From a checkpoint of a small masked image model: 40-pixel images.
Rows from block 9 of a small masked image model, named by matrix and row number. Rows with one number within an expert belong to one neuron, the router's apart. Each number is 500 + 25 x the weight over its row's rms, rounded and kept within 0 to 999. All counts start at 0. Numbers have three digits each.
Before each expert's rows are labels from the 100 images, of 14848, where the router gives the expert most weight on average: "top examples" is what is common among them. Only what is clearly more common there than usual is listed. The data: larger renderings of crowded toy scenes.
# router: router (model.blocks.9.mlp.router.weight, 4x384), inputs 308-383
# up: expert up (model.blocks.9.mlp.up, 4x192x384), inputs 308-383
# down: expert down (model.blocks.9.mlp.down, 4x384x192, transposed), outputs 308-383

# expert 0
top examples: count: two
router.0:460515505479507506538486512529503507472474460520498520477491501507494495528514435506506525506443458530530515504472507483486556468489487542534508522484488516460455494534538478490493499500490489484496509484506577520525471505454506
up.0:505479508505454551525503520471493504487483485498463505500481496469463454502526497492521493488467494532505542527541547491496510483504475535479520512524507539498523532495531493469505452509498505498453495508527491478513567494455511
down.0:468474502483568545478499525489496497514476521504503534482546524486481508531488506519499453505560506480543464500509481512502484486520485541495518496527503492489559450457505474468519507508493502516489515467516526485492489511501436
up.1:474521486499477478483530487536503534534440437519489529458510460523536548478505472508469488487470485505514543496508480516514500517515562521521522523501493492449428533484494506457544507533491565489483450482529502496495533510485483
down.1:509484535520498507491509484529481493531537483515538505544516493479505563471468518503532497568499487516528509483511504469526500479487499498492539494491536537492497530517535420514464504472481488510506510480506539533463512499488466
up.2:506471456499479515539521529517484491446500514510538513510520537488500478512456517469483497478477491497498534497519494499501473511511522513516539493562536503499489519515502439480501464501495464489496486510466501537506510494505489
down.2:491480541485506529488561522475494500500485507498513479507490523511464473476482517476536493541487480541457487502535479500508529475460505521473497457446537500464475537493526499498535493465521512495444513506508540537494448517539497
up.3:507529473498485502471456507486500501529535504512511479531494523541526517418510535505534471473459566542521463491538539530517523522499514518515532507497498504486469476530490476486497534485509481494490468500490489502472519507476460
down.3:526520487509519513525517528531503522493513473519512481498493497539524530507494514480525534498526462510533502497535537492512533530497551482466503483530518476472502507421499483507493476472509516514479513481496487467506532481536493
up.4:498463504510511503510536438432516490517501506480505501501498472511539514523529483482457523512488512505466507528493494491507476500481540495488502518497524533575532544412500514499529455492481536496517567496527460467472524496506485
down.4:508495506536482479498511458527485501528523482509522498486506493551528514503514463494499548495479471521455513483511492485479479524489535523464508483513476472532521495510501489520517400479483491506512504521482545523479484492526511
up.5:485522519502503486503502502471483484487477488523491577493492546524472484490513550505520429462502568515522492484561478488481515489491535467546521480499468488458498466511519508431452478504484495462519486517486532485489483501490545
down.5:524513544480450534498502511576494506497494500496499491542508500483483523492497471497489516558527506493481511499488514477521522520491492535482508504497518508497507505512553455502525496487471504520452488495480537498500547539489487
up.6:524488510466521499512467491471503501528530522500487489496507540433485483485514548477451531493504480522482512502482478464505466527476518487528536492512482491541463527462535494489500467460505520539519567515559511488522496519504483
down.6:489503537471484543501549528527502509465505498529489477483481511557499527516529560541549501565481479509486506502500488537505503508485538499492519508530573474471523505495529492509523470499489496450466567516497465511491531493489515
up.7:502519478485507513478522496544500522507486478506514548507515490504497466463499478490514521493467533528502493499497510463511502476528479567525514463475520519489481476523520490498507515506492513489484492539516493527510487490468533
down.7:473491513491449478476506493503497468462517511506465506500529493493504530507543491470481491524499503469506484501488483487485496508475496466507508520527539491516483501517551462491548514505497482530480486478521504498499518467502515
up.8:546534482427486528503526489511486543523547475510548515493507539454474483533509511502513496489514515514476444506484484514484493498470499501535541519501476559529486511476480461477501473494506467493513480504450488512489489495529523
down.8:481489509464515487496497508506506485506500565459509456470498552571464519476523511520468490496486500495491522497519484473471510512498475540491481469504535457463470476471507514488506451525506540524489511503487533465467544465490493
up.9:506512520465486475488430530498481539472549533503524500498492518483498496508529500491525498484458511507503501460492513555496529518445491518483516494467498507536530492518479450508486482496489510477494481469484506500577487503516485
down.9:480498526511492500496534526494522497523477497528470514516466511483508540498542476500536500487511530457463472545496514561498486523485517530519538519520490501496501499479504561490421538532492481492503495531486475514446504491500494
up.10:513451497493499497501482513499509542467492492504490553550519556524491533498498483473448489541522515486493476532501498511484530531464463509504541483492503510531534494510457495503513474551545476501493502490519532491499514491503527
down.10:514500522514495499486519532494496490516521536489503480495504488506530471472511470544478487476492490500558516523487470448526494512495523516501486481471523471501495517488502454497501480494459525543517500480489494498473522494498484
up.11:513501497447484491507468475501492470491522452499537448523513508466509509517472492513463478520452515532450494476484530496515478480543534493500534575491541540486515490490515514522509505524480510494493515471529510505501505517480490
down.11:464498505477507497472503521478500494493516508530490501538453544490499490494521493512501512479512517497531502491486496518490511477497505501546527428514469524528481492506479500509490425472495503452479477512512526481498486534525498
up.12:502458505491520527495475412499502487485507538501525506522494495472538489498495518504462483476521531507507478503537507466529451518460521499542545515484493476525532506483468526508526481529495528491489496520503489510503488523506515
down.12:497510545514511507493501502553497495476464481555542498531537497450481515486516501501473493529498504513488508502508481507514517533476473492491458499510517504498502494526527442491455508488497519505501505510455543497490494496524475
up.13:529526517499491516485521446457501499499502551509512494485506495529508541534511487459439530511522504494505514504492481485508466499503513503523513525514530513526488490456507501516514433494501565539507519506504496463518516493504523
down.13:526511472539490502500491468513493509523486518476480470468511492534545484496507481458535570485536527520556516511521499520505540512474514504498500477490516449512512456496489484568491452460519514504496513491497549490480500501490490
up.14:509521475450483484514462461487486501488542632494485492520491494436462555529537532497469503532552497517495500497505500456514501507472501522522530474521500501482453524484497475549499455473488496515505477475512475506542514514493494
down.14:497491521450533484480508521465495492495570394512508509536497479474473532477516513483512510448484539480515483528478480510509527457531474490486537450481499532494466523485473456518493483493499480465471534510519501508439462569524493
up.15:527525497494509488510487512482501501545473510463530547490495476481479484512532488490488495481484496589468552522505514480518497481500471500533496502495511518518510515484527527495541444501453547553489500472540476475462563482535533
down.15:518489505459438459475519517440500499481518489519554504500494512555511503502483520505509524528528481484474498501504516486497474520473475514449471470471483482504489466480502477465482456507512474480507476540489518493503516512510505
up.16:500489506485474488498506477503489517480501461504478500506451524503522520489547484497541491516478485509501465480503524515513511493403546503498514481481482519501459515491510467515524461530519508492532529493521501489497513539444478
down.16:497488494503528524529512526485464497507514534496493473518443480505503486521553521541551484496492479527502496469504493497503478479513480511447478534495521520507500487517460531513460496503492487490527492509453513485503488530501505
up.17:499505519423484514511492535535502484442495506498472461517513490460497481528558467482485551485486453539500476494525530486519532535485511458464511519530501494492494550502485506524492456453475511491473514486536481484486528494515511
down.17:542494530483521497489509487504496515534495505479499524522510517477486502453513517466505512555530513490534522496477484492520478483477491457514514459506513496506492491508529386500505530470472494499465500443503516534473522478501512
up.19:507534472501512509549511490427471427516486468462481523492522497477533506531536504470475507492528487515486535517495487501450462480481507505526462507512510545468470500488499519507482502511497490534539537500507520503469467503518513
down.19:523488485506514503484478500514511547504506518480489519492514531474527527498525476494480488498497481501511507489503470474507560529476545490497512495512521501496472518485505504498500554479505526531501501537548521502534524502516493
up.20:520462447513479502502450499451518515504481475501502466506528496531549529493574488477481560473539502468488498491472488496520490499518544532509495528510490501476470515507486509514509492517482517523505490489508470513544559485518489
down.20:532466486456452473526509481539480476528544454510554514517492491512496479431477527530459535536453469554521522471457520445520500495484503538501481507490486496443484526506545475484519460490515468472488510459488519493485497500486477
up.21:513463520496490566516498484509458490487513493486517489475498516490486451524437511508493484536508502513427507516483498509514469525489515490498481469516475499527492484465495518505508483509515503526519490499503453518509520491562512
down.21:521435508481482527520497562495472492500488502450542500506498512495487490528496521479469480510516569514474484517527509516479545521521485505422488507516502529523505487562492502535479512474498497504517510513488500473467525536496510
up.22:477510529505505496529569509501507492473483510516477493461515512496428476502462507516511509531432508496531497514496522517511500512493531485518516458512531499470502488482505515506453523501510500500516507461481533482512489494513492
down.22:521507490462526464509502533513483525483506530491520508502451502533482477482537483512535517450497471519555507466501496498494509499476486496551511482501533515506523482521482508522491517495518512488506498528487492458515508509503507
up.23:525508515501483506494486490496498486430541493531504517481498538493468478488527526504536478515503471521509492498516548506489527518487487506459498511487529495479462482505485494501470523488483506482501467474485544502516482495478486
down.23:494484478559521473530538478508526510483509497489495535490519507511510453546486462490527564493499447491526523505487506528468528534484535482581431512519499491483527500469487529485477450531490502505507503510470468505505498498494515
up.24:484516505503520492481530464461530464514478471492490530528491532514523498442503486506499465479530480489504505525480491491432465520503518495523522505531486473510498467474476484515500511502547497493540495534513461488489469492542540
down.24:516472531512509521486499506493502499462474534501526504496521494486514518433531492496452495521519523509528501501513486492522468492487467547507535473505482486520498504522519427505512489489504503519475521541495546515492511495504496
up.25:510496534469482549544491518485497492497503515529499512479488510470518453514494480522522481496523564509494513501481495506512494492487500490470527550512492495530506542513492500500508506493478530493542504512506480466549502495495467
down.25:524498531486520527505497514502516496456543462524509491483493450524514458497540544564578485495456475511525484491499507494500464482521520518516496518513483505478497503481459494473509492503483505488523525539457475501463490500495521
up.26:495473462505506482536559495466508502486538511469500464542499517479453531498541507508494489542555471502478490498545488445510508507490517489541497500516467490462517491530460518503455459510503464495518506469433520500500500532443474
down.26:500470453519519468463485473520495513519445496492489458463514510497516502482500451518464512479492554521487485528489481487472482493494481509480505558490498504476497508551511525507484511530521473521520472528509523489528500466502505
up.27:473503473503446449536510543530500498550479519467440530485493494473486536488510502503475479503516519467505506506470524514541497536504456498551498457524518487499491497455520445473492465491505498539484535549523542438489496509489496
down.27:464476536487479491522516487508501477465523508519481506533518494464504528483494516472473498542510490510477488502488498473517501483476461508511528485496520508507480500522541402489497511492476508454455500500473523525501491492531453

# expert 2
top examples: count: two
router.2:439495488506508512491478479434480544476543523480480496535493492511516490478497493502500485512496542481512495486508466526568460549515523450537504520523502496521493507465449521508527489518494509557486488477497479462468571510530531
up.0:480501546464477520531507501488510496512492445472487449527388512476481488466526486508528487495506479488497506526482502497499508497528502484493515524493552489472461515509480505493576519483467509532492491497486500492492495511499516
down.0:541467470464523504516509486519520497533420500529457515485503503480498524453538480526566507507488499498447508522521490505499518485436517491516488482497500500497500500504503485503495493502501472518495547477475473454463455490469471
up.1:492512470440514515536480516479517437496522478496487478522486503488477517488499511503506516497459502497491500517496490503505495477481524528559542504503485499503537510511465525499514519515494510525440486522494456467494478487527500
down.1:454503536496470506481543500558502488531498489535522486498516515505491518468505500481487506530509483519477486500506499480501500483480479496510507457508526501479467513505549431503494501468486476458477530493507526523483522560486489
up.2:561528530499498546534521499511525518536464513456489508501504486520466510517506479487474585482514523479491525515467481487508506506496495542533491496470511499562498468489517490501516480475500551535505544501507527507493512488512523
down.2:485502505542523526487496492487501488498495490504494485490513492485469505480490471521500567516461487518570521509509488495503489496454515511551500499497524491489504512483520480553479477476505500536491506503497499531486527525480526
up.3:483501472517476499503521500490492506478524539513508485503494541515513444486518538478509485472520534476508540484496519499525497462500489528516490504489595536484516505496457474488501520500521493475518532462452510543492473507509486
down.3:483495521470484537543512477451497498499487522446422547512504546483494477493541509470569515537508487538500505503485496508517511488555476492504535542477497507495518457503522471513506498546468494507475494503500501492477517495500473
up.4:499485515494516504516479486467483490490417484493495545496429507492508517503538473520511495489491533504501502492457445471523472497492479493538481502499503517462450538496496494489556504486477510537486517458518557482495473511491512
down.4:508516510500551453501475444494499505494464525496529523460524479503501449522538533513501492515520484467497541501514492514478476500511492504481476495504469518520533508423480505478488498479490531534543539565489507492465475488473559
up.5:494530485486498510464530470484472514486506470498500521523513477494499485510493471511474499524470493502484492474487464489508520508483485491499498490501471503512486474528510511492502491504513511508534496482514469482479530498496460
down.5:532488506499526501441525505527506497499530505543467482532477551509500483478484481535542511518484488528541561495475502507520527503538518502509489489476525490448451470492512491500502467464483487457475569510521491518478529480489495
up.6:506468460470465517476515528499412506463530496510533489472524523516470492486522485496458508512466475505479481447454505494519485498534504509484494504456489477508457484530483491511483475526516515495536516458484534506501538511497494
down.6:499531432494482475505525533548520495494447523497489520523483497535539492516524525491459503472500466477460481508526501509532467502488498479446514487511483492498463524493466508470510551492480469524471487509498534510497490492480501
up.7:505463555486505499491530509503546492537481458527493522493467464494441491533482509513479469498490512468503468566505486546493502528507479470475451481530463471450490522512562520482513470496536482498520516469511517491522471515489495
down.7:515516531483490540517514467514502512493479505514529490555498513487502485443526511480503501545509497504483517507501497471505508496486489503506513473473517522532483505489538414501504501491485490473474512490472509522479510492498481
up.8:509549485504493514554534482515487504489512482502459493486507497473473436500492497464519488475541503510493563469498517513527495491470474504473500522506497544507504530511466517494522537526496507490522520557479492498501497508474508
down.8:511519515481450468477525509516480506510463548490515479456503475535505479503502533457477498502494555520506494484524486490485489501449480470451482487455437501486467473511457512517488486471512507480488463509498531517490479505531530
up.9:493488516505499507458483477527472475508516473445504508483500543489513525526479507482506519542511452526482526497497518518500525507462515494518521433479519524507527485503486498517511508496506505524503493556510484506455518498484449
down.9:530473514457484481541492513492498499515522510469514494472508476504488481506467494447505503511482543515503523504531520523485489507492532457506491481548475494472484487483468528514522448482514506485507492512508465471485450506569497
up.10:529461525457462495489519445425502503495466498516459461500494456494487467504500518470480505501470558510472521494479496485491493470489503512483455536490553484476524520466522485521504498540503551534521496528441527504498490505533467
down.10:510466513522521536497482470503498512463488504470559425518488539465479506464510502533538488463475505476540486503507512530528513518482490490519490494528477531495457533511546498505509492492489451541465516469520503457495489493455492
up.11:504530529473452514509512489492486512491492494495493521513407490482527490512541497538498493496483491499499487493512505491501517503509474502496509501499523504480494525491495510499621529498489509507501477502516472485503489498479467
down.11:510528538498513504562510499534480501522518491575483505488476473500458478493527540538532489497458528515490515482500471493521483497501481475494522507495499536496530495504515499516497510531523474512525521494477494473533490510502489
up.12:570504448478486492519518516550507492496515501496513489517492511483503502515543500474501502487510496468507550514479504510457483505488511498476514495462584554482492486519479491491503519506508516505519538518466510491512491510515463
down.12:492494503511450481447494516511500507480490480500528469499493522546500531456521553500482510483487466478486467498552522512473525496509436477494500513492528495532482520499516505480545495482521431497503507513511498465519512494476511
up.13:504505452500485462549488492519487485512494478431513510489493521512451460474503511474522508503490503520490482502513506499497535441438485552524475504426472510456520467507503493495545524497513465514518519468430461535482496521462452
down.13:524495508532468518526483507462502485491457507471464524496534505459489491501485485491500499558448471474504493498495512477504472505464482516488495542435489483528482442531544527508488544527501527494525476522459514549496488459497516
up.14:518458521491477518498536487502491540479503539503517479482494492521521505491527524509467515501498475547441450498489513506489484518491522511478470515453501471483492504493481497503515471505493522493485501463503491531535513501519484
down.14:487489516535490510458482472490505486483506513460489481519500535494489536497526495490494497495513449450518508497494499501540540483488477518498536467504484522453487513523516423510534513511477478503477506508493481515510531501490479
up.15:513529530498442524461486444519507530486479505489502490476508498509451505526460516471501521535476495467506501487499477529444449493504493501548488510515532527546480519490513499495506441473473441517499475509487495484492500506490520
down.15:525545517496503496515533539522500510455467550494521457503484542477510519477518517493503499515514477503541477502501473515493504460491494469506546501477479497495486502493492475501487508505510468496495486485470500489475511506496477
up.16:508500451490501507513499493495499519531448495452549518520495464473486500514541527490496499520518517494478499530513502491539481480480495508564500532479486552504520496523456499520499517495523487519540518500459501485517512525482509
down.16:524508544522511492485491494427508497514543500500476546521485492525547527501478490502514503487542489490514501492470488494490482506512509556526515466485472504543483511492502533459475461531510533516497509495525505532499453501488518
up.17:504535461491455526540525486489459497513508457531481506487488475500497454478568497474510493500537556487466503489442502501538529492523473517500477556451475510520496513503490520545494500529516515511548515483466471547539541506498479
down.17:499532511470455470488522538510504485487483525504518485470496498576536486524508563484473489519503538526482488485533502497483464500475487470470506495474456493494483470488449534485501482450490491503474523535502529523492514490530530
up.18:528504494524499454509506531502506482533469511505497494479493489497487533467500515512493517497461491504518499497516514476481500449456476573498502504461463458481521463528566475494510542495500514472509516512489486528516461485478435
down.18:495506492467492495513441488466496512448498511477507509494502495485539498533502510498506524545529476513484517501511532465476528490496501492479542503501493490495490458481488491524492493478460502490465489495470435514480497525536482
up.19:526506540493482467520520498536485473502526503486501462511491505500520487530480511510507504530499490577488513493501513528492483501456521493478509518478488511522493483484541486501523498539500482503494502495515481469540521497460469
down.19:488493498508533535486498471528501508502508473516547505529495525483507474491467503562453486512525510518494472498468492485509487498469489488502474479534506512492433546483500472494475499462500542484491505516492493546516494488464462
up.20:503543512470496511504568462464459505517538509520498450539516518517477503478487499523494493512517513512490489496493516489502487473486512494536512544498520482513482471491496514503509499546483502531518509449483483526500568528482479
down.20:523506524504515536486465499524489502506455487501500476485510506463508565457514489501470510505500484476491498499529506488505517484485518512506502487526479520468503505500534442496487514478471513459507480495530527518478481495501461
up.21:498473505449480511508493497510499495506536505517505532541473504480508469489508483525532517512491501499493489471447498455490517513494481499497517489507484547497514489512503490492458483517407481527452475503454550518481520525478533
down.21:526491498524525481507533505502499500521497487508469453498492572493531536483509528540503503522501472543477496503540489510515555504499512486485505481475556460412524478495517497497492512511461490418504515512457512465494471457463457
up.22:513476521505504528518480526513495509479498510507505484484516449489487536461523500500459496486467492523520495477515516495470459484472441523520499524511488505519489462494558493509485495466469498470528550524502496525448491514462485
down.22:460517532483493508438487533497496485516574518524464507484502471526542551483463544495460514517528516497457500500478509503494499494465488511484496476478511491459516484517515513502492468434519496454453488472528515507512483536515490
up.23:534535503488478502500533444500480492495506516579468501497503526478514415478503545517486474500535522511467485437483509487516505494517500500486483546473431503532480531491497524523492524521505527496503532415501494566492523523511479
down.23:492499489468472495488489464490499495485528482478467473521488471539490548526505494470485520513489489486504506491510490422477503493498515485511509497499423516521486498496475481519513474511483498467501458472491464513503504494535522
up.24:533509495491482444543524462504465468522520503519469508511493480475509444504499513484515486530553503502477517458509524502488537494550472498480480496546437517511495517486489528479496500556499491506509491450477491517487492509488472
down.24:515503511478456484498472517504490499509497504494513475486488451536517500498510517447505517551516553507494524491524504447470494509509481467487480470495434509487504466511434504526518479452491505494503451506497476511497471493544531
up.25:491492484516483493500512522497496491468513455517497503512492477478503455485526506489531515547493510494489539501492495512498491497502504513493517469498527511476543502512470469516503482523502527486515566491446524533498524516498481
down.25:494482519499473488453503498519501506483493500468511523503502534509474496465527523487495484451467527489477487496534501504507462499495443487519504513506501526532470557477569518470513480489516473511471508513482484467476501477485499
up.26:500508504487481499479508514532483499517467465470534534472423473517472505536567496554498530489508491536466484467513461503508494491507520489492546493487478505510485537500490484515500483498416512499445503465471517480518472514488483
down.26:493497489469516487492479445501503512440486526539479467524483498472469501493539524500489485495476486501564527501483466497509500476507469497491517461501544495475452525496485486507493513508541496471524504504516474496469525513536446

# expert 1
top examples: count: six; umbrella; house; sofa
router.1:581481537508450484489508508554507458481511524490516495495510516464534497515493598503480483524508523498478490510509523507497477521492522499432496519490474491517528511483502505498486512491511506463474497515480458498519489492529499
up.0:529503497474502488533483512464436515456505524473498534506511490519504486514515517501487487490482502511500449428484527533552454524513528496529512501505523495513526523494502520504479482542494511494506486512506526497502511479501500
down.0:459465486503456507496537536530521482463437497504450493515499489483494532508499517498537498550507484474511476526477526516518502503478505452496497508562481493495470507522520514508501512511497523473497502568528515518522512457502490
up.1:534490484468479508537454483477501465492503496557439489499508566485529466512521507504498494536489487504467498527475517496484481477424505536483525507547477518548525526506500454483487460504521513494503525480553495492509490505470495
down.1:511522497474540512537521524488495518506505512508502448478460486515480494526555519549533496493501488516474497477503485479482458493500514487502502486526525490511524488505464527493496488493486500489541523497474485475503446520500462
up.2:498479518467469530482453503489497550514471491510529543524488451489496554489478483488472507540461494529516476506510507507524407515489515486541489499496487496521498484484481506456525493507497518505510496480502534494475506518471569
down.2:471530556534483517511534505533497490500499523527491496479523485512508498461487537502498503534531451462521496495463530483500487481494478486462512489509509521480482512507507437493499539453465501494472508483498514512507493510477520
up.3:507535507461508496542458500497451459510490498495524512479522567487497505528525494477493511540540470482479486530449499493548482497479487492526498511471494513557461524474493495568531480497469519525499479494548457482510496499471508
down.3:501467475483508508488471528527493491506540491508497554526490442489470493499517490482531500496491514513532523503540508518508493491514492551511483466548538497519506504535477461503519505523462533528478503476517490490489520508497463
up.4:504528476493498497494462488488509487533482474460511496546515476497530516529520513485503527490525516471482475503480477480511488508537490512508467533497489477551486481493495480492529519557501516486468516478499494537545510495500533
down.4:508544546480479526508491490550494478521518524503490521460478501500495510468507488521543487535501520507492482486554522503468477501508477531526522481546476506524503518517505483493517495510502505511543504487485537513430498512471505
up.5:516503469499486501529569517522486461527523506494463494519500461516472497521525481490478499492467585539478496506508494527524482530524496482525502545532532494479467443470501504504503490538506511528511495472510482459540546491504517
down.5:508509493498471535476491485496500499480508505503507496522521525482503571506530497526474512525515496473507444500498497464509517506484474500505478479392483500506484508500513514509501494455515493467505530498525496594513489507512524
up.6:488544498502525510515500500465434487516484493473485517512484512471440499500485513498516491503518494504526517421494514478508483501415510503535565458528453496470445520513503500527479505484522508522496459499440492511547514501515527
down.6:498521514454521487495493519484540504532583512526501534508503477494503487431517525456474480487504496492511500540492490525529516496515486519490510477506574514525467509491465466470500485500483481510483563495517513510490460521499503
up.7:526511481512473507514478538466521526522481464508474506504487386507470459490477506514496435572485529520488471502497505510483482539453566470513499508495458483518519491490531529482502495518467561488538475528501511501492525504497474
down.7:493506526505520551514498479496502499459510500431520456475501554484510516482494531443485519466499502509502508499488488514498500483529501490509484475505510546482493518489529444510521511487486460521477544519492512506464512475499441
up.8:488529454460484493482488453489479502511510472497477497472489470453473524503511484493461524503518544490482533495492473494508501492494520513495517554467508492485565498485504552518513505485488538523497438497491491545496480523512433
down.8:490489544497528514478491554485503499494525482509555482507491496497537493466523525510519510470539507493499442497513508504492517502520487491505508472504473526519451486516480450509489493516513460491489527472511512434485496527532534
up.9:514534508509507515530548470499507474525525529411461490465493417476463444498501483441488553530532495498469523503498459532502487526511465479475456520470521544513511494493517467510497475557509499532509502546523490515541512476490521
down.9:517487544491496514545495505479501496533492515500550464533474478503493561452446492550501495566477502491497484495493487502519502508439471481467546486501547463473480507502527506508514507474506524500480527465465535491482526485483510
up.10:531498485485501565454511445505510499522509474538457501501491489508457553507506475492450496513453521529490495501493513487484481486511490514491495540539484524565511486503543547477538482513485521498501504522533465457537486488482523
down.10:522468476501499499528510522460500493509533506511478537506517497519467501474462488437505516479534507477545519502493509516517437505460548537523476518483492480500538547512546512492479503507509521493487497489540478502513494491508505
up.11:553520509497486512513503511497498493478502507494500518485525513522505512494482470550495481492501510467510508496475517481499496471514456509486489486472494481502489505484502482470511493539525487492495529462503526497458500500414510
down.11:446520512528504507478497495506502476510499508451482530488523483475494510472500501528502500537541550464516498502498548527532517572512506532529503463516460530489475496517475464498471446476480505492470521511501483534502520582501505
up.12:511491483453504515521478476470506519539538545534499523496510489478487490511507524513532497517517550526502441484499536474482484479506490501518498557481502503519525529516510498526495498511495495495529504540482476482531475478500497
down.12:539502501504542522494497501476495501512514431474511473509487515483500502458493522488567503557490481501497508498513488488521488485490497533511546445519497511445501477511510473502521468503482500478471530542472478491470464489488498
up.13:465504530485511507517485519456489526451479532477504455515504481481496520510516499491488561494545447511467515443515483500524477497507531514480515506498470500495475526457524489468491489493500511543511522511486529481539535510470514
down.13:465485491471476495508513557512482488517515470529509506489501500523476492524486530483488517505476500464534475539467511516480520483489513503494480485503517548485473530510517519519487499510476490476491483524492508495485466528500533
up.14:504488506503489498478515513501497477510501536495469480468529499510463419488458475484527474558456496521483470477502519520502502537545516496457496505495472491533487484503516517467494552544526519490505499515531496437498512483513478
down.14:500475485506509541519516502508499492479490523457517480495490478498486506487489497497489503503462566481515510497513509519489554497475575486499527502469470509477529530494497492515516440469499454494523502527487520516480508512515474
up.15:536469486466472477516502482509518468540546497502509509518512472486523493504537503513462522525485499502474484529494506483528508510582480493492462487524512505575508512481518450473519452522497496484491492459536505487471473479490480
down.15:492524498457527475495476534479458498538550517534485482529459493492502480469515510480555481479524496505533491459490487480519496480482500544487499417508514525462492520513462461511477520520463486516490508482510506509500484547516528
up.16:504540490499510504479493501482426482514497496483521469516482499445511480489455519503493449487521608484482507458481490498508449528498513512509539537512506492479528577533494503565516514496501506521466488518495481489514507501543538
down.16:509517543469500500488507486485549510499576545548524509479472478516478497509504511513477496487495466488505466518464484506517503495545471520510489471522560508506476522493456489481485508522444491454463493508492553494538473496491493
up.17:489449474446522528500519474491506505463493505545440503543454487523467509496497492466475524524495492528502463523488490488523484484492492509524555519502538497462470505509478482526500496475525504542545490508487507528492517468483470
down.17:471464507469508522469511475481502506491546489509527484495508522461515502452509528455484498461553521494547485499508501487513535475492480483510547471508528490495498492516490462493510492462496506536456547486517454519487529517521473
up.18:548421490503524534501510488499528466491536496471503483467525494495485456520502514464466508486496481569460472524485523506463481526513516465500497490518499509482477527498497502501528495522497513453515486504485485485566527480494465
down.18:459478491533489537531528535482506502494475483508500455557504499537493510506510521497474517485491447477498490500472521475485534495495494474482532508525486505531478478532523511496538495464486459464496474509501492521519540510462488
up.19:504549501502528505519463515470511565484474477497511463533438477510501494516511476537507512481501557535475477476508452474498532488487513500497473542508491511495516518449448499507503484498449529535526521491549511489516525519520488
down.19:469482504516466481491495505508503521516455521491480528507562483508504515508502489491501497508487523527507498508500528496467508504477496486508482505522476490534521512485543535489451500547560512457460503525454499493497491451465504
up.20:518487499486507531529547506502510504511497506488501525470483463482464500510547462500497522513462470513513467508481434490516515473482469518526506498524479504510482518511481482535504499509516509534468501445485506490475547492472472
down.20:504497540453549464532517457501501507503521522508507596497505493503508499476518464508517504558486501515507520500499478495504518518497496448523493494496497500487496506513507416516472470496499492493461512511474508560464519515510520
up.21:515507470435509518470469492493523556486502468495514547529467538492450489479490488479523520491500484487494519520475517518542482475513479525523525504503485519517469554491499571493488467482506459531523425511491533468472533511515475
down.21:539540517514492515548475515545497496496492485544467523475500513540525533538542484548512499494505505495478531501490449520487493509494530522502455515474466486508514502528494494474489489499529488486499482562500526542502483490508446
up.22:542515509515504511517510509525520516498495524503492519462460465518515505503503511439463496507498509476505501512507459502490499493476491505475434496514467492510505512514536501530559476493350516521540492517532523491503565522480498
down.22:490493515478499501512488511494497505509518499503495500526696538496470476503491493525523500533501511497498510498505527492505494490513493521499531457474529530514510478505473470502451501501666497452478516499475466498495518510491474
up.23:520469433517469499536517520487507508483544472499476447529503495493491484510525477493477495434508495477491515506512508497515488524501504526463499525541540519484446512537474509508484452509506509524500524522465491491499497486519492
down.23:530483524527502491525495533491500500584481503477498532481476534504517458481487506502560509541493504523469540495520495523511522518479512450486497485492489514442447488514488479507494486473487528497471510545554460428531456480493508
up.24:515529506473480498510575495468548490455487529495459491484459516490484489486555495506536554482481513499483516569487493473507508474459503535480521518432513532508498505503491499544492519513513490501495521492460525490484483474475467
down.24:501484507526475533501496532517471476538482532480517512443512492505525533484496542545486475496512520501484490449496537488479476507492507463506500511482466494510502457498479532493513485475492472536521458567497527493469505517520537
up.25:479512490450511510509490461506497554444475532514477493498497512488528506502516491483477491536500529541474487513489525440514485504481542542470531512477541513463481523489511550491502485507504558469545525520532552510510498504456531
down.25:449514511476492502485491496485490500473498523500518497514488522489455519514484497462469526493465497481502469455498524463468503497488481500517542506495468532494520482492526500494479473473546511468498488524496498461513499502519498
up.26:526537472508456561523513502494497536516490487502545466514494482492513467501481511498494483534498496510467500501495509513510446472517524558508511520494514555539467550490498502534503480523500474521514517474544462492495495515531521
down.26:523509455490531481545479488479503517485487524496478530474526520469478496525494494504477508483477504467555530500496485479512495503535473488525449513459473476555444487532497515517489528498510522499496468557517548542509493508511488